config = dict(
    image_size=48,
    encoder_kernel_size=3,
    encoder_stem='single',
    decoder_widths=[64, 64, 128, 256],
    decoder_blocks_per_level=3,
    epochs=16.3,
    adamw_weight_decay_other_params=0.01,
)
Rows from block 6 of the encoder of a small image VAE, named by matrix and row number. Each number is 128 + 32 x the weight over its row's rms, rounded and kept within 0 to 255. All counts start at 0.
After each channel's rows are labels from the 100 images, of 14976, where the channel reaches its highest value: "patch colour" is the nearest of a few named colours to the mean colour under the peak. Only what is clearly more common there than usual is listed. The data: rendered scenes of coloured solids on a plain floor.
# conv: 3x3 conv (encoder.blocks.6.conv.weight, 128x64x3x3, each kernel summed), inputs 0-63

conv.98 [139 147 121 116 126 141 144 147 196 105 141 100 133 137 156 141 165  97 143 113 139 142 115 106 170 192 114 104 104 135 145  97  50 125 115 177  98 123 120  79 139 134 118 156  62  46 148  89 173 178 169 165 193 133  83 124 102 117 112  94  90 103 152 131]
patch colour: white

conv.108 [138 107  68 114 139  48 137 164 123 118  71 111 206  90 108 117 128 137 138 152  76 157 143 109 123 119  81 154  51 112 106 118 141  52 162 149 113 103 174 145 158 162 128 142 141 137 138 153 164 120 166 124 145 140 190 129 114 147  80 119 148 103 143  86]
patch colour: brown

conv.126 [ 71 179 166  86  76 124 172 174 141 115 172 108 104 109 114 152  98 113 129 143 151 184 198 124 123  97 118 137 113  84 105 105 153 112 161 163 127  89 155  82 161 147 169 130 111 179 155 128  97 110 174 110  88 100 115 153  89  94 155 171 180  87 120 130]
patch colour: brown; red

conv.110 [113 112  95 137  87 153 139 139  85 108 133  77 149  68 159 112  86 154 132 198 110 107 132  84 101 154 170 151 164  94 132 141 244 139 118 112 117 118  91 133 109 116 120 139 114 140  79  96 131 153  73 124 121 168 107 149 180  85 189 133 119 137 135 136]
patch colour: black; brown

conv.89 [107 186 157 139  82  89 177 127  94 143 143 137 131 102 145 147 130 108  92 147  80 147 164 124 144  79 120 141 154 145 118 138  10 112 165 178  94 126 123 140  68 140 103 125  99 160 164 134 104  67 142 105  95  94 157 119 166 142 140 182  92 152 120 123]
patch colour: yellow; orange

conv.70 [ 65 113 113 119 103 182 161 126 134 105  80 116 116  76 128 148  96 119 139 134 128 102  99  97 170  99 100  87 128 140  68 124 144 115 206 127 188 136 116 128 179 113 158 107 115 189 142 146  76 150 114 102  87 155 132 145 181 156 202 133 165 161 122 144]
patch colour: white

conv.125 [ 53  93 126 122 142 154 142 129 137 132 150 124 129 156 184 143 122 117  87 158 121 143 161 118 111 132 155 176 133 105 165 105  62 138 159 131 132 180  52 139  67 137  88 109  75 172  97 150 131 197 198 139 121 117 139 157 168 187 129 132 125 114 155 138]
patch colour: white

conv.30 [128 143 148 110  98 127 121 166 125 166 100 141 128 142 158 101 180 134 147  94 142 100  80  78 102 184  84 168 137 117 174 171 110  93 172 122 164 176 150 177 105 137 181 128 183  81 172 112  85 101  76 145 172 144 150  85 123 133 136 177 110 167 146 106]
patch colour: black

conv.65 [140 109 153 172 129 160 131 124 124 152 128 181 173 170 102  99  91 143 136  36 114 132 152 126 156 133 140 120 111 152 181 142  86 118 150 170 148 113 130 163  99 184 128 164  72 221 139 109 151 147 162  94 147 124  53 106 142 121  82 130 155 109 125 121]
patch colour: white

conv.3 [214 101 119 142 127 201  88 141  68 127 121 106 137 102 153 187 149 124 118 162  69 184 144 146  91 122 131 118 163 105 140 108 149 130 150 192 121  90 119 129 141 112 112  96  87  94 164 156  72  88  97 148  84 142 165 142  89 129 147 155 152 170 114 137]
patch colour: white

conv.62 [141 171 183 171 122 135 113 116 159 123 159 156 195 107 113 120 111 107 205  68 160 158 134 186 157 102 104 153 125  59 179 116 126 143 141 122 131 141  89 141 169 179 167 131 148 120 146 130  99  80 157 128 124 108 147 135 207 145 119 138  75 146 147 153]
patch colour: black; brown

conv.111 [105 120 141  95 123 171 104  80 115 135 155  78  78 138 166 147 107 112 133 135  93  91 179 112 102 132 116 105  16 112 105  42 144 133 110 168 101  93 157 112 141 141 123 136 101 111 114 156 127 122 173 184 106 128 156  71 149  91 113  84 142 109 123  96]
patch colour: white

conv.63 [188 112 170 138  99  43  79 126  79 113 156 169 129 127 107 141 118 153 120 131 114  95 120 184 169 141 163  47 100 142 145 129 158  65 141 124 100  82 122  56 133 158 113 112 107 141  98 124 115 118 131  81 163 139  86 117 105 112 138 107 172  86 146 128]
patch colour: white

conv.67 [129 110 115 101 114 171 118 120  77  96 177 144 155 142 144 151 107 134 118 109 101 144  98 111 204 102 105  83  72  87 103  81 116 102 151 175 172 103 139 157 127 163 157 147  72 146  57 160 105  88 146 141  84 152 174 106 116 102 134  55 157 103 117 128]
patch colour: white

conv.38 [135 132 122 150 153  66 183 147 115  99 127 114 134 134 124 168  49 111 107 136 135  92 139 147 124 126 125  73 149 127 100 115 149  84  76  84 139 149 109 127 181 153 102 143  84 149 138 118 158 175 102 176 136 120  35 126 133  76 152  77 113 181  86 113]
patch colour: brown

conv.10 [134 121 103 121 124 164 151 131 135 169  88  96 112 163  85 191 154 141 125 155 160 164 118 101 149 110 162 131 120 125 132  76  91 174 136 121 134 101 179 112 103  69 113 185 178  76 210 108 158 148 125 156 166  99  85 118  76 132 134 112 146 113 144 194]
patch colour: brown

conv.34 [137 148 159 106 123 108 106 154 161 153 104  65  71  81  89 119 130  71 144 132 166 111 177 136 126 123 112 116 126  92 141 123 144 122 172 113 112 169 149 123 137 194 173 127 165  72 131  93 108 108 115 108 112 131 171 105 151  62 105 163 113 183 107  40]
patch colour: black

conv.74 [139 121 154 122 151  95  90 108 178 101 216 163 156 139 113 141 121 136 156 104 205 142  99 146 137 118 159 142 141 138 153 151 142 105  98 117 131  63 131  78 129 152 147 115 117  91  65 117 144 181 176 127 139  85  77 103 128 160 138  65  82 107  77 142]
patch colour: black; brown

conv.88 [144 140 115 122 188  71 177 135 123  88 130 141 159  94 104 174 150  96 126 177 126 121 134 214 140  85  57 128 116 168 125 104 109 142  87 143 129  81 166 143 138 125 168 151 167 122 132 122 128 125 172  98 124 128 109 130  93  78 204  83  82 108  94 130]
patch colour: red; orange

conv.32 [ 72  71 156  81 158 146 115 144 111  76 139 119 140 120 131 135 113  95 190 141 120 141 128 117 120  98  93 111 165 159 137 140  76 107 112 143 123  50 136 130 100 138 117 145  72 229  89 142  91 112 140 152  93 113 173 131 191 119 162 166 159 108 116 124]
patch colour: brown

conv.127 [148 125 113 129 192 122  96 124 109 102 145 108  69 109 182 198 149 104 121 173 160  88 126 142 138 113 134 148 120 127 122 132 145 130 108 135  97  74 188 145 139 133 116 154 153 124 143 124 168 207 133 168 156 156 130  97  91  92 187  68 109  90  83 188]
patch colour: brown

conv.37 [148 104 110  95 106  89 145 106 157 130 137 171  68 143 187 145  94 127  40 149 101 111 152 139  88 169 104 175 149 123  91 163  78 157 128 145 143 143 163 111 126 142  89  89 238 126 121 107 169 138 118 129 152 141 103 112 162 156 162 107 130 158 114 131]
patch colour: green

conv.46 [ 64 172  89 103  65 128 122 133 118 120 122 126 115 138  73 191 144 165 155  90 110 125 146  96 103 133 171 130  97 106 152 129 126 114 152 203 185 136 202 169 142  78  94 126 148 161 137 130 118 130 122 102 127 110 219 153 110 111 135 151 163 152 129 145]
patch colour: brown

conv.24 [114 124 143  81  77 111 128  86 161 164 100 145 109 104 107  70 115 154 114 166 148 128 175 103 176 112 147 156 167 125 131 185 103 211 184 104 101 165 138 184 123 171 124 154 164  94 155 127 119 149  90 106  85 150  82 167 111 146 160 167  93 153 113 132]
patch colour: brown; green

conv.93 [161 131 103 106 187 157 131  37 177  95  64  98 103 116 158 148  97  90 169 109 193 115 127 138 155 120 174 142 161  96 133 139 124 136 180 117 154 167 116 141 110 102 170 172 167  85 130 132 102 163 131 146  90 124  97  79 185 130 118 106  98 108 142 138]
patch colour: white

conv.105 [100 113 158 133 137 118 114 104 186 196 134 160 144 134 114  60 142 167  79 158 133 135 114 179 117 151 140 139 127 153 133 101 114 142  94  73 164  91 147 112 130 168 119 162 190 141 107  95  97 127 166 195 107  55 118 173 137  93 178 105 132 149 176 110]
patch colour: brown; red

conv.26 [132 129  91 155  39 201  85  87 122 111 104 131 119 104  84 119 148 116  83 122 113 147 175 136  63 139 131 173 123 151 183 194 163 138 125  97 154  72 132 170  96 124 153 162 133  72 121 113 125 148 136 131  83 107 112  98 118 110 141 180 153 154 137 105]
patch colour: brown

conv.112 [159 116  99 166 113 175 166 103  92 133  88  85 135 153 117  92 130 140 135 143  89  89 126 134 122 101 171  88  97 112 161  43 171 134 127  88  68  99 114  95 118  63  89 155  90 157 179 154 172  94 113 156 145  97 180 124 164 107 158 109 142 142 131 153]
patch colour: white

conv.54 [166 125 167 112 194 140 158 162 194 134 160  98 118 133  39 129 184 122 135 168  97 143 124 170 119 135 123 103  94 139  88 127 155 133  65  91 135  87 137 179  99 147  77 122 132 115 118 185 139 148 137 154 115 100 102 114 101  97 136  80 145 114 107 191]
patch colour: brown

conv.94 [104 154 154  83 146  97 137  96 114 138 136  93 143 157 133  97 103 134 141 180  78 173 105 102 147  95 154  76  86 121 119 162 123 185 136 145 158 193 135 129 171 132 105 100 172 128 125  67  89 117 131 180 108  90  95 112 155 205 102 171 148 179 106 105]
patch colour: yellow

conv.61 [142 195  81 143 137 139 159 133 135 138 109 143 105 117 164 166 112 168 176 155 160 120 155 136 130 157 114  96 118 109  62  82  94 137 111 186 113 183 150  88 119 103 127  97 148 113 165 110 158 176 150 136 186 105  73 117 136 100 100  88  68  74 129 179]
patch colour: white

conv.1 [178 138 150 134 103 115  90 173  86 175 152 147 100  82 162 157 165 129 116 128 222  99 166 103 149 138 157 135 113 100 121 143 157 120  86 179 158  58 153  84 130  76 148 120 139 107 108 167 168  78 123 162 171 129  87 119 153 121 150 156 113 110  86 124]
patch colour: black

conv.36 [229 141 185 104 141  80 160 102  78 151 141 186 145 101 167 132 127 149 144 202 118 153 127  93 149 139 143 135 101  75 112 126  99 169 132 130 164 111 127  96 151 141 150 149 107 112  90  86  83  91 176 119 149 141 109  70  91 155 146 147 101 152 109 138]
patch colour: pink; white

conv.114 [ 94  88 147 129 128 151  87 117  98  56 131 170 103  99 124 131  49  74 134 118 168 133 111 139 182  89  93  78  98 124 159  83  86 110 156  75 173  97 157  95 104 166 129 136 184 173 113 153 165 132 114 161 119 127 186 114  94 121 142 107 131 120 108 125]
patch colour: white

conv.35 [ 91 108 117 146 124 120 206 152  87 134  73 126 161  94 136 170 134 128 190  96 128 102 144 106 122 136  71  79 123 127 153  96  83  64 134 146 161 157 110 124 156 156 180 131 176 148 109 193 101 173 116 153 150 141 130  77  84 139 132  93 108  93 154  91]
patch colour: white; brown

conv.28 [122 148 173  76  89 184  79 174 142 138 148  85  93  79  78 130 146  79  72  96 165 113 102 146 111 122  96 121 124  68 145 119 195 104 154 104 147 119 117 118 159 158 148 151 122 135 120 133  97  97 111 153 126 136 209 131 128  69 145 181 145 164 127 120]
patch colour: black

conv.116 [152 186 154 116 119 145 129  96 138 130  98 109 159 111 140 119 120 122 122 111 186 186 106 103  91  95 159 125 171  57 157 115 103 112 129 150 112 150  79 184 117 150 135  99 179  85 136 124 122  38  88 100 112 159 181 134 111 123 164 201 127 150 159 111]
patch colour: black

conv.82 [140 132 100 116 118 159  55 152 171 146 147 113 125  94 154 110  87  93 120 134  63 138 116 128  82 240  97 126 133 135 162  50 143 132 140 102 183 138  59 103 140 140  89 172 147 120 129 111 127 127 120 137 143  87 173 136 118 149 115 142 125 119 168  90]
patch colour: brown; white

conv.118 [132 131 101 140 133  90 122  89 126 113  87 112  94 131 149 130 109 159 125 127 109 139 147  97 176 153 103  75  96 147  97  80 171 119 115 162 165 110  60 160 132  94 183 201  66 150 110  68  70 107 126 148 177 149 172 141  77 107 136  98 143  93 133 153]
patch colour: orange; red

conv.49 [158 140 136 127  91 151 115  59 209  58 128 117 120 142 100 112 108 123 177 161 120 100 141 104 171 103 102  91 132 130  63 115 149 162 145  99 106 152 159 108 125 167 171 175 169 155 119 131 130 153  93  86  83  81 142 119 144 137 178  69 110 173 119 114]
patch colour: green

conv.18 [105  71 109 190  79  76 153 122  87 184 125  86 118 146 175 164  73 149 142 130 112 112 129 118 130 134 127  74 121  79 131 106 131 133  73 157 165  88 130 146  98 126 113 100  92 163 180 163  76  79 166 136  85  99 142 144 140 106 186 142 140 146 160 119]
patch colour: white

conv.22 [ 86 111 122 128 170 156 108 131 162 113 124 154  70 112 152 161 145  85 174 136 130  93 147  44 153 136 203 168 120  84 143 176 132 105 129 130 133 149 176 121  93  71 159  99 144 175 130 140 103  97 126 120 115 149 136 156 209 163 139 139 124 118  96 184]
patch colour: purple; blue

conv.117 [129 121 122  77 165 115 104 127 112 110 133 109 122 164 160 152 118 193 161 127 193  95 151 121 176  75 146  99 161 103  87 112 164 165 162 145 123 102 160  94 129 146  87 162  32 132 102 109 135 127 178  96  87 138  96  68 128 119 134 110 102 118  97  73]
patch colour: red; yellow

conv.102 [ 92 169 150 143 110 162  73 146 127  62 144 151 154  89 136 113 106 148 170 138 165 151 105 132 153  82 115 126 198 120  85 144 153 116 153  84 103 136 118 172 122 168 201 145 128 113  35  89 126 147 142 112 143 163 106  91  69 137 130  96 108 115  99 109]
patch colour: black

conv.83 [106 173  48 146 128  83 112 140 112 153 148  95 135 118 120 159 120 134 175 154 159 153 147 133 170  56  78 129 195 118 134  66 130 117 111 185 139 119 155 124 142 148 183 129  78 113 150  96 103  51 137 107 150 114  98 116 102  81 140 101 126  98  99 104]
patch colour: black

conv.73 [150  87  67  97 118 154 116  64 141 123 134 142  81 136  76 133 127 178 121 121  46 157 127 132 143 131 109  97 140 120 127 110 135 126 131 173 164  86 127  92 154  86  92 245 129 169 127 135 159  83 150 117 150 134 163 165 115 114 134 102 159 161 137 147]
patch colour: yellow; orange

conv.11 [118 114 128  94 151 154 187 113 114  76 132  89 116 140 122 165 148 111 146 216 115 117 101 194  23 118 170 101 156 103 130 191 140 112  85 143 112  95 176 108 113 100 130 131 114  99  94  83 143 158 152 126 147 110 177 132 151 111 124 153 141 162  99 130]
patch colour: red

conv.99 [153  70 144 161 157 190  74 103 122  46 144 101 104  93  93 132 140 180 103 141 126 111 160 188  84 132 113  87 123 170 115 114 136 130 104 144 131  77  67 126 136 120 144  90 138 102  75 122  79 159 129 103 142 176 101  87 121 109 130  87 130  96 145  88]
patch colour: pink; white